Weights of a small image classifier.
Training: adamw at rate 0.0023, 17800 steps, batches of 384, held-out accuracy 100%.
Data: trained on drawn small creatures on textured ground, 203450 training examples, 33.6 epochs.
Rows from block 9, named by matrix and row number. Each number is 500 + 50 x the weight over its row's rms, rounded and kept within 0 to 999. All counts start at 0. Numbers have three digits each. After the name is the row's rms in percent of the matrix's.
# conv: 3x3 conv (model.blocks.9.conv.weight, 160x160x3x3), inputs 119-125, a 3x3 kernel for each
conv.17 089:448558578512604579526578526508482484438417454484456467406402424405397396418413423509605616573652642517556511573458418505424442475412485618620518610587497553512468511482438531514454548533469
conv.18 096:468481467467509501439477455461455413509518478539547524404423463451456477518490489394468547399488524419460469550505485563560556551552541409434453417482525431459490454447429422464478399452499
conv.19 100:493494438550561511589602576457462529451427448504517486482498500521504497512506495396457414481527498549581527474416449505445415522468442564491428520511457515511476498483447479500451474542517
conv.20 093:563496476540485461564562531447408349491465401548501426589574498584534443523445421449437514432417490478418424535528599495505537514519459473500563442516553516586548528543523438467512410453514
conv.21 095:575580487544563473560567476475458418505484424534510442540551453518528449488498464481517550429477497433419404517468437532528478551535476408447469437526532413520517583549477516519498447516544
conv.22 100:482512540540542519527538522433438484466477500435448465409451515483503525541539548550549554536496475466417442496478500505497504473482537497413417491439449436437470523462460503483502475475455
conv.23 098:465481502454482470441445422498518479480552530493564553477415453517451438525482456532574521466496446482458381442492524513496484521474462485502504491500554529497521440480469452490528456476513
conv.24 092:503501553505497538460422452487464427535525457567592534442429451437418466484433439437544604475557573422423479582542462546542503542507521407510524399496558397459552518449451455448509411442524
conv.25 104:526468460537433479566474505440464473434456458454515526523441459498431420513471444477463491442442502493468501465603620440569565409529510422453586404439544392401478500467505420410509403387514
conv.26 108:531527541511513495481493463471473439515542503566574539481473485495497475485490474517459480452411422476453415467487533500522545514527546497505498464497507492528531564603598576612604584599586
conv.27 082:524473515517466491517478492453474447499530515495539523546541551535529526511508514406463533407467497399389457458454493509498507625576514433482499495553598522595642576530500487451474439443511
conv.28 103:487510498470467488518499532557546530564542519621603555520522529520532546488472497433495551460453496475464507479411431434413460453488496503493508487473510521545586546515522556535530554541538
conv.29 107:477473448528551568562576618426441450467461455497468452509496486529524502531510470470493516509558586449537578460468494457496467531490432501487499518545549518563525504466418554525466546554512
conv.30 100:529534546477500494422441462501424421538486467597579557470539567417490526440456485593587525536547521439470497426441492397460519447493550532486452522490473496511495507487474546539551595586609
conv.31 113:529522558512533569514544570551496442468430404451450451528516536504499495456447451536609613515584578526552532493479499480493510473483512461463465480498525506492510547491468549474452592517503
conv.32 097:524488486479458479425420463529499484563537490589596541561560538606591549595578529512471483456507544478525560443518540483514517514527518412438522439495558513588612463458496468485522496515535
conv.33 091:563485438549485439557498454433413416428403372449449410556516444559515430569522457459437447414411452416377398504529632513500591489464524470475475452482497478479500495462427489486467503517530
conv.34 096:537511510555511512563519502423425418464472456516558538547536563536520541494484531447501541390442513387385437503435386497438426561517510493464457487484498519523547529499424515486459497460460
conv.35 100:475507558459494501534568515420426463469472498553564570518523532526495494494440434510513514471465475494494497536570553517539545442452447489500524484476539509501522494478492474512555496551600
conv.36 107:519556530552567500546545501443406425453467482496493465498554544475513495444468477490503501435456449441472427379373449459473468502520463498481473475497505492536526493491539491500561507529566
conv.37 093:475465464524498487512486500384450514463471491455497443459470502480486484488497511436439416542481425582504460461521487479547523478598592513513439522580539417567619443509500474548522425526553
conv.38 102:414446464407454475453489490519438396498449446481452446519507454507502443490478438544522530526511520494511547464484519475504504514514505438468511475505536496527535410443498386444516420481542
conv.39 086:509521553474506545480486520486468484517497485561515471440454463460476499476501507537509495515517508468527571561496557583518527602529497461461548456482531510538522552563556561560542563556554
conv.40 107:507565571563604609475502518497474459514514471502527499447454424457461406414445438577611579592617599502520510575527433577537451579555513468478500463488521414463532454459454474517532462517546
conv.41 109:442438448516505505520540556417475540452511556429453494416422480408471544459536593444408430439429446423481502498537557552519531529505526475508511532514492538478443434453487417432455416442454
conv.42 115:589517426556461365507442420407392405415418432474489474389374445376353392407383430511486469502488468490536522539512485506538507519540523472499455464472460475459469478434429454426436423417445
conv.43 096:455481519422463538418437496505507449491508464464524536481567589485546522450480406488527502474515515479494503527505428562526446512511486506495507498497517500494481401432399437469493457494540
conv.44 109:475586510502608514437536445444474469462494488458470461487529511493540525485549516469542514505525507489441392544526520536508502487458479469549517479537538467531522465531500536566529529567526
conv.45 100:469506499476540515535613554386444483402482529448518543441507564426500571492537576528471513503470487525441438500478434463496502496540499497504509491499535453500590560602581504525530438449471
conv.46 109:598533443543474471490462532420460554460481532472491503482489478500501475497474453583531419534491433509520580446480564432544637530626659446463529426477555415484605560593618496496522384370454
conv.47 105:552522490531540533456499541439432475442443432453430398407427470404496547445524583496452474464488511435483545513489484549519450514477479544544487520519446536481398433415390504489432564539437
conv.48 109:514547459529574491508551496526477445518466440512484477462508490461485484498477446415389380521471388514471407510517549503501563535555559503472492578537510508493506522511484507483476479476449
conv.49 102:537477490497479527506526587504445403565491437536492472594572518549525501501447451472440457502490513529525538482465475475444461410440476485476451541532491567547526457461471534544548604593580
conv.50 097:433475488472490467416423423446457482486493532464446468541525545510511542483474504464461417546557521537525537487483465474457471404430481539519482557582540513542513428461478486501510465469456
conv.51 106:411509592379492616406456537500406404565435410565468415413498579427447520477411454494513575463522605411448530527577511547592524547539505532540452544576472539559454495490417474496449458492475
conv.52 106:429498494504525492469505472464511547398424486409403396496521478475518520470441447444476449482559531472568566506536566449517530365381366522521513508536546477464453471466442506495430455427364
conv.53 094:416416482466448472522480515505550576463481560494448494497478445510496491506501516452434423459419368473421411510508521514500541512517561530477442558520478532554537466501582440448493474469474
conv.54 101:399411400411444442475490504490521579489489502513491472526529556470477553434415471463433430517544549551593648498475519479446523440467522501517517509507526477496537499527541506496467481471428
conv.55 100:478537599435458513439449454428415451411414467460447471565559530479501514425450513522585634385427522386379415482466427507524483567550516508499492505479465511512476415413449455433464517466470
conv.56 092:468463512502484518505484473561508450658594503611600512493484493551522503547487482491513506439462494482488504507490491547528530492478451474535550536614631495562537434451509403488568398485552
conv.57 106:560598582579617594529537514452416446447432492482506522425454498414436464408450485602575542573541545516510510508438467514471455504493446516466412519433398489452448454441435485456455518481482
conv.58 102:420438440492520503495478423524509518457471495441454484518542554475464464467470453468511576498543574492472456438493509430478481444477489538580579486555535458503487458485475488516504480498477
conv.59 112:496473508473471519497485527589528500510424435525437444464483489539512437563509434467576555491560530496493443489474486470481494502510490581547520562545525530547517557475436565494464552535534